From a checkpoint of a small image classifier.
Model: 0.878M parameters, 64-pixel images, norm batchnorm, depths [4, 4, 4], widths [32, 56, 96].
Rows from block 5, named by matrix and row number. Rows with one number belong to one channel. Each number is 128 + 32 x the weight over the matrix's rms, rounded and kept within 0 to 255. All counts start at 0. Numbers have three digits each.
# convs0: expand pointwise conv (model.blocks.5.convs.0.weight, 336x56x1x1), inputs 0-55
# convs1: depthwise 3x3 conv (model.blocks.5.convs.1.weight, 336x1x3x3), a 3x3 kernel
# convs2: project pointwise conv (model.blocks.5.convs.2.weight, 56x336x1x1, transposed), outputs 0-55
convs0.179:132130131139147126092088125106127128069107132111130143127161228135140194152170173129078095131124158118125128134134045129251129112128129111141123132112121095133160132138
convs1.179:154148155097076090117119116
convs2.179:242129128130074088151136106114128171139133136172079083129147107130002128058129070129135151193161132125080135127191179076136152114114118097125138134144120117147150135118
convs0.180:093120141196126188133120064117186126037124129131128182129150128234128138126126151127040113114128131128129127133125126104147160128014126128124014133138127071144156133127
convs1.180:095119089103153108075113047
convs2.180:132126107129131152144162125123131161140168179137117122133151127175037131107232128122202128180156090128131202119128128119128123152058101112199134178078129103190147150106
convs0.181:129167124157090144127126126057147133146120129129144126026129146142162139129157128117118131129121138112102126255125129119123163128128106135114076131129128126117174173099
convs1.181:167138161122126125109079090
convs2.181:202131142101136123163122119107127128098143131174132130114161135056126151127091125127116132135158140129122125148218127042131126084115124114129123126107062133134134099127
convs0.182:068150174132132128138127140095067103131106127132132120127146177122149121127129137128156038081092255123131130126109033133149101109127102130126129160114125112108128134122
convs1.182:141128136137046133134056125
convs2.182:203123109078128091113123117171118129118160125120131127156091096130107174132130085127079208137153099124117088134179178084127102136069148071141128091137144147132117109129
convs0.183:128129110135157126130131131128145062044114136121127155184122136249069136146130126136095080132128142124123134093129129130135136255086119109130132104129146123133133136163
convs1.183:167180130093084110110140142
convs2.183:054128127150101124114128110117171129224077128126127126117038115128109155118128130200154110140102128047122000137114129153126196128136120147112028189128146109122047134114
convs0.184:122143154141117126130136129130129132099125132114126117128154129255126120110144138176046117131152147137085116129134116129183114122080128142199112189122102130146148182119
convs1.184:074097119132160128130162170
convs2.184:130138146137103130108128150136128150127119156088125126127217143128122126128132156126108153119182156154109109137124126126130131130128148141129110115122128176128158124128
convs0.185:096123130128120155120149117133147142156112193129101114121111152137125083146126070115106118097090105126142074132100168125129147145112129124110093079141232113122066107150
convs1.185:086114127083110159117146170
convs2.185:070122164094140130124091113152130128125124131125119155134108111115145133123092134124038141086114128111128064142127143113151102114133150143117132129128114172105113090130
convs0.186:105171129125148136143127071128165048120109125117117165149104123133127109129131134193120134119066130114127098111108125130132167135127122143137037131126204121170086125130
convs1.186:145137106102115097114174196
convs2.186:146196084131130098128119128124209093051128158070114108153155136223132131241080153209123070119125136133140162128126130125166127154109133128121126127168148108145128129137
convs0.187:102125134128034217125189078126124125139074135164115114114128147141137120130136099130133091120115133167125109149067128143132158115110126176090055123142132090128087120134
convs1.187:111117123078146169096124164
convs2.187:127123193083123144116139117142122086087085095125126161120124178126173075123092129126096129086134166157104085133122152118090130073137122180122123110123113175143102052172
convs0.188:137021127130129148087084116131134206060106125108130159143136128134125139126094127122117197063132088134148120129076127087153134168126165132162102056173138128124123055127
convs1.188:093102081124119117075127082
convs2.188:130126129211127186155142109124134138112126159175061118124137129228105121121135123122131112127179126129098135106131128125118128123084118146127130135115132115169159090145
convs0.189:134126126131090151117162107124133180128127255126098125130151162158098117163131078127064134128130113131108126161103161127167139139123128128110096130138166127132128129135
convs1.189:100104117153202165148153125
convs2.189:128128101111117128101127125132128133141102178129115053137134125128115125255114102153133128126125116123108123128105178131159102154130128128125111128140156127126121128128
convs0.190:187136111125068142054137119112129126155117162129128116127117145148132150161173052094076144124134063169116127175124128133139194129127120115063106130154145119115121141145
convs1.190:142152148099160157077101090
convs2.190:167106137094156118131080091157140127084138127127139166128098129125136156183128113128031140119121121118130128181155158076103124105124145092127144131125125184130122094224
convs0.191:130000200137107127119102126148127226101129127120120158127159125125106132126114128125129140021129086124152122115124160097137133129103173151141129132137127125125106059126
convs1.191:090094085132142130160159129
convs2.191:129131197124156128114083124159078091123128130136054125131116107135129110127088127098126132000083110128124093072107211124120088128132190168120106105129172161076089045133
convs0.192:106057127130105149121128084128117140124126128123133140165171130132134080128054135189118159139111128127134161126102131121147116125130166249167138075171152127101127127097
convs1.192:127140132057075105089059077
convs2.192:125128124218123176127129130122161142127126065127121128131129127184128160095233121077130124150157100129126130125127103126045162138117090116128129152129131123144152145121
convs0.193:128022130135118255122089123130131140130118129130118147123145128153106137129134125077133164043132100136171119129000132128137136230124127131127104129131159118111123084120
convs1.193:093123133100126150097130179
convs2.193:126000136061127130043054128158128082129095132092126140172091130089173069130037151111110134087100113176137093125091163133128118126169177136045128133133180148119015110127
convs0.194:132133121148131129105119127000129124087116135085130128125133188167152149152177131137077108129126158125124137184128125114137206127129117125144121135152121132144179191129
convs1.194:073095151130108133170122146
convs2.194:110178131127113159069125127170119126131137135130135130151145154143128101128128149143100122131124141179085119154128122128128098126138143130129080102137122134119132125132
convs0.195:131025128160108235109067109078161184109094131135123173132160124139126168113126131113105143067126118129127137182055140044128146132124132114115071113202127121127151128116
convs1.195:081121084110155132117147155
convs2.195:129122126114192136120126128174129006098125130105125123135081132119255027128085184129111127006126129130107126091119145121093120128167138126084124131128173229134083096128
convs0.196:093082147128108210124097115125129135104056134128125154122208157135126132138093125120085118081072122097129110190074092056136153131125123173129101138128135061122117126125
convs1.196:129135090161140067137122105
convs2.196:094120160118163180150055106117131112127123120141128140124129071131126182134081129124151125046059112116127124126098124102126128136134121141126126126123121104095083107128
convs0.197:082121142183017173123132035126135152122124134132110132135190128130129123079108125137126128119116124129120125178130130115132129122081158255123067128144122101126128122113
convs1.197:153139158164093170177120151
convs2.197:181126129102128005128137128132127129148108135131121063145130126064122118126038122164129131156133132142129143163128132143151124121127133103118154081176109122115120170133
convs0.198:142140122134124128128112140108225160124105128111115128147100128129112117092128116024141098113164102104130117161128128116038201129125128105102129130128073129129128183137
convs1.198:103122127133221142111151141
convs2.198:121146129126151107128126135136230127116127057125138119156125128121130127134134125128125123128127126119117132125131126116000130128134115000127139135127125139121128132178
convs0.199:078130182137080128130149112124125118128124124137125123130129132128133097056097129162128109125114166199132133125130081133161128058117140229129127128126040090103127126128
convs1.199:128136130146195173164148165
convs2.199:145134179129107122129147131137126128126085121128130108127151160126121111097072140176127128128141155151128123128127116140126111069169133123103125128142075128109137127137
convs0.200:121135145130126124157129146143128101120126141053159092108134125136129120122123147152093136100126130153139078111124113160226120127112137146196121146117151139147121146117
convs1.200:102095094136173133121185137
convs2.200:186128156112120092156131144137128144125130130122160061128134123130129105122131202081083211101135134130128114159132128051133127119099130148145127128087128208137137125127
convs0.201:133104161132121128107132132167175162104099118103126136064125095128111153127130085079140103128134125135156091125128121134121221174058131160162139127115113108126118089136
convs1.201:133139206098091103135145119
convs2.201:118101132125024109125134158136131255122094128119124118134172130068095121124119137139125151220162128140178108231084116155172166144157129109126114131138068103129145142107
convs0.202:131103146141022177102130117122121131132129158122128127127222143162136128136129125129116121066110136131121140221103116130209160128093128195133065167137129116121141140111
convs1.202:105107095153132071161125144
convs2.202:130128163124132151133119094143126085081139129131099144122119130147144103128106128141080124039081128112108060129122210122134049125124133167132033117128139134116101031174
convs0.203:112000133128127147121088128135125148061116128127136209137165129149129134130082148123112127117064120083140183138112089054134135131099152156138136102168117073082125121107
convs1.203:112121088153142082141099068
convs2.203:105130117129128129127079100127131125127131123128132144127105083129129174129115129130131128086077117128137119134119125121128128134140135127129128129142123108109126126137
convs0.204:083089174124117173126113128141115117140107145129105125136170142128115107144115127128136124019119119185153128121000109131178122138128143175130126159120158112127087115127
convs1.204:120068109136114067168136129
convs2.204:141101164130127127102116125126118094121129123129099145140129125133140115128118136129116124069102081139144117128120129126123134128105179147125094095133157124118065106130
convs0.205:105134142172069150104195099123127091150124134139115123113130138145147126103157125128115115113128150210117102131115090133165164109082132136109080137128124044192114137126
convs1.205:154119126101120170099116171
convs2.205:128141178168111128121143128128127128093062122119107119110161177126142121121131126130081127095128161156104109117118144119085128073140137159107129099117116122142116097204
convs0.206:027128125182093149114128062093178067109109128128101144137128121173120117084117132160130143112121123173128129132116138090117151114033127142131065121153134087206116119120
convs1.206:075123154167128112149124094
convs2.206:161210133127103054128132140140045158184157108154124128129149128075128065104133134095124188130140166161126132119161129171138095103178130100130129093186049127043219168125
convs0.207:120129175203000122110141073133115127128140136131118131134163124125172128069125131137112152139124133144114134138141127135151115072109177164131090132128078107108142150113
convs1.207:153136151184158183128085129
convs2.207:150141136126122083129136124209115073128133147135125115125136145149130126128104150184090120130142168145113125122185130135135100096128149141125125113128100129140126122129
convs0.208:152129093130127135121107131037128128132125116136140130146129135154129167163163129112107118134134132132126145187126087132127214193128108109123127131128116119121205217132
convs1.208:142151155136123109085090077
convs2.208:255132166122115144142126073128129182128128153240127134128132165124099128097110133129118143158149133082105118146164159051134119071130128148128115119129129148146130045113
convs0.209:129136125136098131068136142044130199133124150118129081127124194128173101132148091073128128113123132133124199164128138092125142113127123127135129121131115118118143209133
convs1.209:147168163128148132091089098
convs2.209:247128143071155129165121114128117129085155125178129128117128146136139137159126128126114104130147136136128152124151131104125131121052127127158122117096130114166126105154
convs0.210:126120136131081169132125120127117136130072082145124150088128116130124119092050130116108136110045127025133122175106071084082181127130119166118106121146115105066109131084
convs1.210:125076095164149097147120138
convs2.210:119136165134128129130097126129124097125129126127165099126128128130127139128084136170133119104117153070085105127127099128110117102154132128100123106127111085075131108134
convs0.211:128128131107105129130143127126157128118102136032124090093133127146118123130126123131095150093130123134153094139125115125245168142076132157213120132130136130165081127123
convs1.211:109144116156179076120138080
convs2.211:172133193083154133128117163129128118128096126050192064165128131138138077128100129107085140094115129138116118119111131070132118134130153202135114119112131203128092128135
convs0.212:127145050127129147169155131131125126161124117130173113128120090125134072096127128132130133140172154127126136138126127121109110129136046149127128124124115170166138143038
convs1.212:074088116137165149130161138
convs2.212:169132129102129129122128095130132146128114049129140125125124129130121097116096135127127148140166176118057117146124151087063092135140071137121114129146123220149125120128
convs0.213:078099128134127205133115126128130085097129130136124162232135100205086120128102150177129127092147128166125140109068126128126125169120133140128129128174128115149148139118
convs1.213:164137143151158127085084085
convs2.213:128119202128169121129124118130123121106130095131179134125039124141145161124128128123120131128111122130142060117145144127089122062103133139133137125125130124126055014161
convs0.214:125119083117202129166177135159138086124119128129135133128070129143105136153146128143128062178126127081112115072134121255118135193113095111128128127084128132130125128178
convs1.214:060086082119139110154150144
convs2.214:213124183081128111151111128121126150134128123168130130102116131048126175132092117122107128144145125127162118143229188077127129081118116115135170083093125121117115077184
convs0.215:124141136159020156119129120096132129181115126131107121130128109144112114073129105105113129121140124128110119232128148082058149116120089129112111131143090105130155181111
convs1.215:164169170138127126106098108
convs2.215:235141135101126045136142124149143137116126132128128104128126162111128145136125113142064147161159174126129117137255152081130134076083128122177152078100126142132123105155
convs0.216:127118128172161127133041053132141120074141120133134238143137102134144173105049160131060167128061127107102131125129127123124127127130176107115103105149128126070143120125
convs1.216:133117049140128104036122123
convs2.216:127114127234098255127127049099223142118089163128121164110157128255118160124141098171134127130140119128111132133128131117125142122081126170125120186129100092176139113129
convs0.217:140109128131127126079039129118128139073101137028149176132130148141181134154129135142083218121101129103143150132130126115142146127110172127203134094130146126095135132128
convs1.217:122082082117120110087147150
convs2.217:144130119128192119136129126138126088000135152122106130129105147162142126131127128129129124090128143137127164030142133117128097116109140126154147131119139135162125090145
convs0.218:134148128146096120111127125129128255187148184126124085055125141128139127141157122129125133156100125065090127255135132157134132119128137119119129129118131130117126139137
convs1.218:159159172132091134119092108
convs2.218:184108140112113130131129105125124198132134152166119108108209194041125125165128125130128155198159127128121136164177128124137131117131126098116144117125066085126212117127
convs0.219:118099173134108248128122125136147132129085115134098132131124079122078120096109123114141128036137031162167051123056134129118160148127133128122122126131131130133118112108
convs1.219:137125120162154078170118082
convs2.219:130128200083130125103086174115113111116127051117166127127094024133144123113053128093128126110087119203147128126069151122117129123129220192127128111119131130125121128133
convs0.220:123117045130102156126140108091128145127150255129103119173138156169094120188132114140124130125121120122104146126108165116139121132105149133133100122154166132140154121132
convs1.220:134154128178141085130093080
convs2.220:129125134085170100125007073126128134075152128130153215126128116129107201152125129128121161130033119095134117130134170060157066107112226133210125127128120129093126063186
convs0.221:088173165144129120168141135118084110238147127164123076129112127018164103112159137128186119128099129089124073119141122204120131083123143115110129137006124105125100121120
convs1.221:220121103138111109130128123
convs2.221:168144165116122157077125129195114139124114128134128154152124173161147126130123157121089135131186164155068103163135128127059120131124146128123127052130132141128128113131
convs0.222:071101130144130169136125043100177123000124137137102158200143130219126110128125137135032127113115124120126124128112128126134128142083129127124054129150143087155136128128
convs1.222:126153129098139121046102032
convs2.222:128126124161128178180144130128077129127202127185128158096124125157125138028242129093190113146170108130133165093187128126119146133000095110203164191000133093233130132100
convs0.223:138096128131121133100122105122157163051067123044136174125135125144136153108114129127099209109114133134136101156119124073159131127129182137181116075208124128128135087100
convs1.223:063078064126143137089124134
convs2.223:122125130217128201138132098153134112099123179146061126127131131231127108114135127128133125095127128130088137053123130123126125106098126151116131130129162121176127085130
convs0.224:000130155186090128133167128125124122131136121133108102143136128127129107111122131142154114129129134244111127105129120129126120089064158132133129129127102049137132136121
convs1.224:106122107140197139155195140
convs2.224:130144186130100094128136116140128134133102125129115128128172136101119092119115086144102131127132160144135128129137136136126096003225127123121127128172093133083160128163
convs0.225:107133072127141127111198107096158130111135128119134128086063205121158123154156128129129128138121161129133163114125161128137124125130130126145108034124178108167127118124
convs1.225:107117073127178106137142125
convs2.225:131118082115146141068151136118117121130115128122182128075066206080195128193172128123124127136098172129130128118125136130131119101140122121141134065116173140144070091144
convs0.226:115132142153120193140088090134206128080088123124128198113178122145127175114127166128056126118125127077126089203088122124135149125135129133120000144168122130130128128108
convs1.226:062119158115149135099148065
convs2.226:089141129126098172138130224140000214164192121215128164177166128130089116072152138036179133143173111141128116131126117123121122170126126112167111114115122128118199128042
convs0.227:130125125137115125126134136123137134117128131125118109146119129152071139140150043085125111137182116133117169129178115135117143149096101108127160131127120120100164227226
convs1.227:132167147119150131084079090
convs2.227:184145130106146121196128118201141095087132128144126124127131137194162106138065170186077061121130170119089121136130126129135118086124132129117089125131164163186111090144
convs0.228:112138141138128124112128132126128048063119112124142129155145149169148129138183153130141116128141173193124144126154027116114128122097103143137141163125084122134186210127
convs1.228:080129104144100135166085141
convs2.228:093139141174064130098143123085116192203123109127140119099156147057133133127173121102120204162132140125134112152125130131127138109189128135134155081145088125104155117133
convs0.229:131059135130121136039104122130186202061105126061128143156139129139129129127121127129118178078126109145151126126127125112169131128122204133186128079203125127117129119133
convs1.229:128067127104101112088116091
convs2.229:089123148166126167135145101136119127100128178163062148126153135182128124117124134130120113122128134130115131116131130124136085105124129183125129130127117119130137086145
convs0.230:205129145126108110099128128129109248153129143112112087137157137111120090131130108089105177116137122140123132182133156106141099075186128127130128152133118189123126129119
convs1.230:115164172121109109125092101
convs2.230:216106126114128128165128137148117142132143152131092101119165126120105100165123118126129152133223122199153207131166142145148126150111125113124199124128129130138172156132
convs0.231:119128123128133142157194087150177095123137138157121138058113126137128149109132118136137026129122147089104070133128138146089157135108099127102093167123132120134114116134
convs1.231:112067129091168113161133137
convs2.231:192154171127127124171126126128096131139148084183143136060095103131133146110131174119119144124128163127127066158168194113115113111117128144155098129088090129137139085149
convs0.232:132117129121140123095128101129118127076133134108161160105132156152209127143131187163082148151063143111132153127129125131225117127132192157221132105122134137118127126126
convs1.232:125112027117107106115103150
convs2.232:127120126129121126127125114126152137075128121130115145128108122122128128113128099106092133130130118134129128133130161073089126117128127126125138128149132166150123093143
convs0.233:128121122188182122145053103144140127063148127134144195135158093128192180127052209127069161134131123123114128120128136120118108132145149107121131112141129145111176119119
convs1.233:125132100100042057113121113
convs2.233:127128152147097255023129027121185133113033141101117131125130194224123136143136000176043121110128128166090101190121129037102162102091127144128125138166125117127128085208
convs0.234:101119109168131125101156123087156153104137133127095129158127128210078130127150087128149095134128129134085154120132127127128144137000154122135131131143123082135169133153
convs1.234:145115122167118095182117099
convs2.234:123133171095141087127118078128140109097139078116125178122119107137119124128132043154101149124098126148129116126129188085131120086121180131185139123182082138073124110255
convs0.235:120146158169126085128092138105127126130129126112118128152139137133131122119138147146127106109117131131090158127188037131143129098127157107132157176123069126107251248128
convs1.235:102120087115096174095160131
convs2.235:118170170124123123116128129127128176172127121128119130086134124092091125129131128103158208127097127101129101136125124119087133089126128128145123102128109118091131123134
convs0.236:127186100104170072145155149133136097133122129123136113128043130154118153147211114128144074204156160126110129126169126182124134174124075102128202134122129141180129141138
convs1.236:118129159100127153129086006
convs2.236:130153130135126126105137108147186124123053154078126084131126177135142117151105129255086132128130169124086110176127131134128128099159133130114123102192125146132129145144
convs0.237:128118125170097147133128129064173133065104129125134132135166127255113137128122135126098127129160131169118135210116125084141126147126118129129085131191122128128238205109
convs1.237:169151134165150095155116071
convs2.237:124150136058186101129090055117128129121163131122141159069079101097119139126132124139129181128079127087131127123151165093142042078128140135195129147127033148140127112198
convs0.238:125110121127139128107098149093121133069122128125176197122152179143150140158133160134128092137055163086137255130128117111151127132135138146173188119118121128118146128129
convs1.238:122112086164105091133133075
convs2.238:049125127135128130081121128119128116110125124126142141119122158118172140159133126124126126117073128137144124125116131138129119110156143129132128097132128129124114093148
convs0.239:124141123130149128211103130123172128123128118128121101147128129112105128126128128102132084127135118140072113128121129128107139131156099019038125151129128134154170173136
convs1.239:140138130153197161132190150
convs2.239:099129128139227128154068153117188186129128126128112116131128127084109139133129152065177128117123119048128119128075128123115126133173101078118128152113094147118124120140
convs0.240:123147128102127136145139125146139111126128143054122079116124135145120121129140121144060159101117123135134109128116124145226146138094134128144116136128189134182077144134
convs1.240:098104082144179120101157115
convs2.240:247133172090128089132125154132126135128122137043161032122130128131125098128128145119040183066134131127119087141134127071169125140087137173175101124095131171126115121129
convs0.241:142181119121148130152129134138131122173138130167124102076076120128109155130194117078131127135156122110089089129147132184103135145128075030049129135096129142129125136141
convs1.241:132126130127070109147052092
convs2.241:135154131095070128129144154152105130128083161120136109159191181129127084125060136255120125124157172131116118142127127120149141123127128161137126093164115128133132130129
convs0.242:250124130113128095070112125128127217144128128122128097131130127071122125128140120083122165126131113145125128152139157127129097089205108114120125130139128200113141128111
convs1.242:154179133097107123095120122
convs2.242:201124089096138128139122134131117144164166129100134127121136135068145126167132128100116180132138126150197181134178133122139122143150122077136214138144129165111147131143
convs0.243:133083130188108212104095051097180129083116134133128165131185129163130179123129137128077148123124128128122138208089128058136152125111136122121000123188119107125147129119
convs1.243:082117076120150129124139174
convs2.243:140129129118130129128128125204128025060118132110134124129081158121255048131092172130086139072128145147091124120123147133110129099154139128029125128132132250184103087173
convs0.244:128125128150118132137128123127203135123177214127045123161131127132038128133131100124122128129133060143103131118127199136128131142112130097087087131147167127123132133184
convs1.244:109138121153209114145167107
convs2.244:112127104107135068129125085167143132141144157133115079132127109120108128185119098128131183131104104125089128128126231128128079133139132055125143093154135128127127130161
convs0.245:143131078125095178149151120126130156137128186127062117165130119135042066131117099132130122121133103151125158129076177126127126151135095139102107130158141140184131131124
convs1.245:100119102135171126197173143
convs2.245:128131114063130101126119127129130130133114135132128095152133125117121079168082126145113128131112130112103128156118144083131096129140125120132132110166124144097133129136
convs0.246:100127129155127151125129094097144127062113158128118121148200130205120122129095128133061129134129128145097130207111131097133151128117131125128042148157120121133180223134
convs1.246:131135141166097141185088177
convs2.246:137156126125149000131127117127138130194135131129139082143158127092096132159090128168129167170119187117128158123132128092162079121137132106135203067173076129089142128151
convs0.247:132125132185129123028119062134129124131115127108128151098121124128178169105135121111102168112109123132143105141150127127107167103064166137142135092128109007109123121126
convs1.247:131130104146047078127091075
convs2.247:128060129091124241124093128100131131138096149121135127128129131123123074128112130110103127086103122132134130201072130042140120125140118184135120155128131148126112117109
convs0.248:040106113185125132159138115138134103114152169201103127133166134161103128110110136185116049140145128120025137118123131125145113133112117120114124118133128119128166137131
convs1.248:126141137146169149077090095
convs2.248:084162115127151123135129113184146097140180128141135130056022070150146191131133127129140122128102124088120079082133126144127116130114128121136097147059138125145096125123
convs0.249:097108132196074149123178103128128129133152138124126122123133129159132130126156126127127126132184147232073137130131125130127129127052104120094121136137097099131168192130
convs1.249:078122121103145147170136194
convs2.249:130130159165106125126167121122128152108059127126123116113188163127127133126129127125069169130179185143098080150121162139127136070191135133050115095142075128128158117184
convs0.250:081125122187120171097123063064155131118137136131130136101139149134159166126148158132040148124107135126121129205124132121146174116123136128118000125133130086132138158125
convs1.250:118141103118131092111128208
convs2.250:128132098130125129127132110125183084070073132040139094129128178136194124196094146178091128125149169133130129148128130163129143125158129117037145128160129128159109128186
convs0.251:136097113177051158128123095106128170140137175132125128128176126187123136125126124129058146129128127121096133239103130088137146128116132122125031128214126138123167161085
convs1.251:093084100116119123132144187
convs2.251:135128132118125108124126101177130091096122129120141148124107145126253099131078158132011158094127192132106093142125146115121126095189129134117128118162120184129125081166
convs0.252:136132121168076138115106125033169139128127160126098126183135143144099145133153103114089130087165095195103131153127131133137147128127129051086115137142128112119193177161
convs1.252:155166159154141124093086086
convs2.252:181126157113202118129076088175152114078132134176129149145115125136128133133075131148075133118125126097117127129146154074128080095119160126125121133133141185132100049185
convs0.253:130010165148111153096056127122126195094131127126129163127186133131133155127112135067130151016128130141151140135101147056158120121127137136150134131143104128115145072107
convs1.253:064096076113163139145141136
convs2.253:101124173125137143109099127150124104123128122130094173143107124128134084125103131120126127063118115154128099090088142128074116127154149162110113128128144181126096087132
convs0.254:114110172129130166135128129132136142135072129128089135109126124125107130119081096056171118063130109127195069123098129130127166131124125197128130128125130130128083022126
convs1.254:130127151119159122187129084
convs2.254:128115211104124132101112229142097152128113104114082130136152101116129110129066130083136126050128063234188119132018138130115131154135224160125123099128128130093092127125
convs0.255:119113160137127139131117123145129127138135139132155116033141126129126198172184134124037153129208136164126113136124121191165126136134104127127102137113143122101135137127
convs1.255:122124113125233148125157137
convs2.255:131129140092124126130108111147126131127126130125185130106131130132125140148128162134122184142138151157130122179142121127148086131143130133134104160128112158133142130123
convs0.256:097132172187089132131178040129131075128105123128128133114134129133127128081125133129117122126132160188110090134133113132144135085098123135113092150129110047132132144126
convs1.256:121128105117188164137094179
convs2.256:133129201160107128128153124133128132129116130135095096090151154126132125123128125143118130126140192141118105125124154138123128035140128138082115125120116128157160115189
convs0.257:103126134138096149105159113128140153121146251125000118164133128134076098127129095128123146129136118159125129120117199124133132128085145128128121118136175102157126123165
convs1.257:131126120155231142133172109
convs2.257:129128094125127064107128097150128141153147182132089090141127122115094128158126039166139152130086115113078171111128255123128112128131134089128159104190139126127128128129
convs0.258:109148137165141131188100170106196150122135116128113127134125131127115126115128124089130055097137116122107066127110131130126144129146124026106120133127130161154136126134
convs1.258:123124107124222147106163127
convs2.258:098140128134197125145055161098254181128127126128122107129123127083129126133127132069177122113126125071134124128095128123094126125164093000098127131090107135111132128158
convs0.259:123152129098159121154137142191107075173123124126131099138083122111128058128126118145217095115124130127152101002130128174108128128127126132155171122067136129142039097129
convs1.259:102117113115191108096135089
convs2.259:129121116136085000115159130104127132214098133068093000134160127096064111154128115240191122134117118182223164125128126145173216137128131125127189136205129042118128234115
convs0.260:128129127125121159126173058130133122120124214130056129138127163135110123145130102134108137086133115162127115127100175129136161131108134126104067119132180119195114129189
convs1.260:106121121160149138143249126
convs2.260:121181116081133086123126127133131129140126150128119095145131121124112128255117081143127131108117120124108129136114167127130124145130128116127125129145132129018126136165
convs0.261:127097133130132255128112133121125128129095132129118126132140131148099136132128108108149124000125073196182126131000126127125159182127125129128127133126136112121129121122
convs1.261:171138114169123087103114106
convs2.261:129010179127132113125084081031144128036079133095202128125124089128131130122096126126127142126057105127139121139063155086138128100138178187076128132125089128124038073158
convs0.262:109128168139106175123132126131128144150090128128089128121128115122125130125115113096154115026126049128179056112064136130128144125118129140128118129125132123117085007129
convs1.262:142125119172117088172105106
convs2.262:138122189149123126107065132084127111054104126118131141128128020165133144123106127129139094067099041246170126121025145156120160130132213225123052127121135101128069103135
convs0.263:127113116132133131140114137108159091035125127121133158169144127255127131131130140122109128126155128136113175132128128126126130189107118114133128125141134130132206202132
convs1.263:091125101146120133175122186
convs2.263:111129134165096134121128124117113165186129127129134126127184128124128135128129131127118198181127239125116138150124119128127118128143118133119187070180071116110232137135
convs0.264:134111117174090160114128119099136150137118116121146163128147106184137154114131128112046141139165124145127140229140123130118143142134123119097130132181092140127251216098
convs1.264:141127167104135147057092117
convs2.264:191125187103125146125090124151129149122126127201124130127105146128126162107119134126114086128139128127128091139156139087093130081083150116124093089092136128147116048132
convs0.265:131020116141118255123124107128158162122106138131117148132137128160110128131119120126119133076122103115128128138061152066127147190119127128127075098181171106130123114124
convs1.265:099119104150142134186134080
convs2.265:118231128058135085064061130135081128170128017124134148148114092134122128130101111110112178060000120129133114139119113089129075135175180155145108036173111131000129146127
convs0.266:119126128155098145127121134076145141125119151120118086191173129172099109123125131128122128099146127187090150165120122091128127154127114122121124133154108113126255255124
convs1.266:214162133163125112147119084
convs2.266:136134121031224109196092066129164127121133128119134128121101118116104182128120115153128140143131128073130128120165149078158088121111127127160138154128096141169125107170
convs0.267:128125127152086140127128127041140132124108152128128116170205133199103128129124128125117127123127129237123133185122128094176170134128128123127113161169121105118202195126
convs1.267:180156138156149098140102087
convs2.267:131131157086182127157070046138130104122133134127173153080106108137127182128116113155128143126100128081123125128162156074139056122112132168152127139127061141149121094180
convs0.268:130056134133123147090121101101182130043075121096129219130137128154157143106117127125126133108129122183163127119097127046155127128107163138154124080235125096125124111119
convs1.268:132137079077156112066097109
convs2.268:117110113135134178136140128125124129119144154156112129127124132127123120119182132120151109135128127123128159070128127127128119124097116128131146152092163130193128124117
convs0.269:104128160208077181129133067074148122124107125136124140126144129192134130094128129127082111125128153129118128177132107108125145121081125134110071131157071042121156199128
convs1.269:114124141140136188165121219
convs2.269:142129131138119105129129135144138129116115139123131072165137184132124126145129129139110125132141129128117121129126122132124142121128132115102128098135115128127127136134
convs0.270:162131135133126140112129115128128110128108145120127131124115144153121176163249106113086129128140121133127084168127103174164255155081129104130112140124164120131101141163
convs1.270:083128105105168108091160165
convs2.270:140123131119149122123093121132137118126129102059191137121089122140166179179155127126027150132125135177145126133128125129088128146116127126144142133123128134108119128128
convs0.271:123101124109128127120112133123120134134124132195125132133153134139102130169130124129122126116093108073143128130135086126128186149049141131130130127129145089000121127166
convs1.271:089110124113237122107120101
convs2.271:118128144120137127139055129152099104139132130166162127141128134137138126161100190129108127109116129106128166139125038121126122131117125131080141122108128127066124133142
convs0.272:125123117127121146135162119109121126119128208136064107137179241134119055171120115143126073115130157134110138128073139124158116129130114181128110130133130131152131128122
convs1.272:107103083118175124129165142
convs2.272:139133134107140127143152129129095128125125135139129106127176209045136070155088113128140109124130183033063128129127171071127124098134069162129135129077126166137133103133
convs0.273:114244148128128142140204145153119083187130127149124113076066128120145128121182122126165097120128143128128096121123127217122140125127084142116127168017122123191113129143
convs1.273:038112158090145156120119134
convs2.273:153119128087156106128105073076211128111112131106165117069128124123110186145116120183106138129091133080161118143130142075225126134130130151148128148138115136123114110131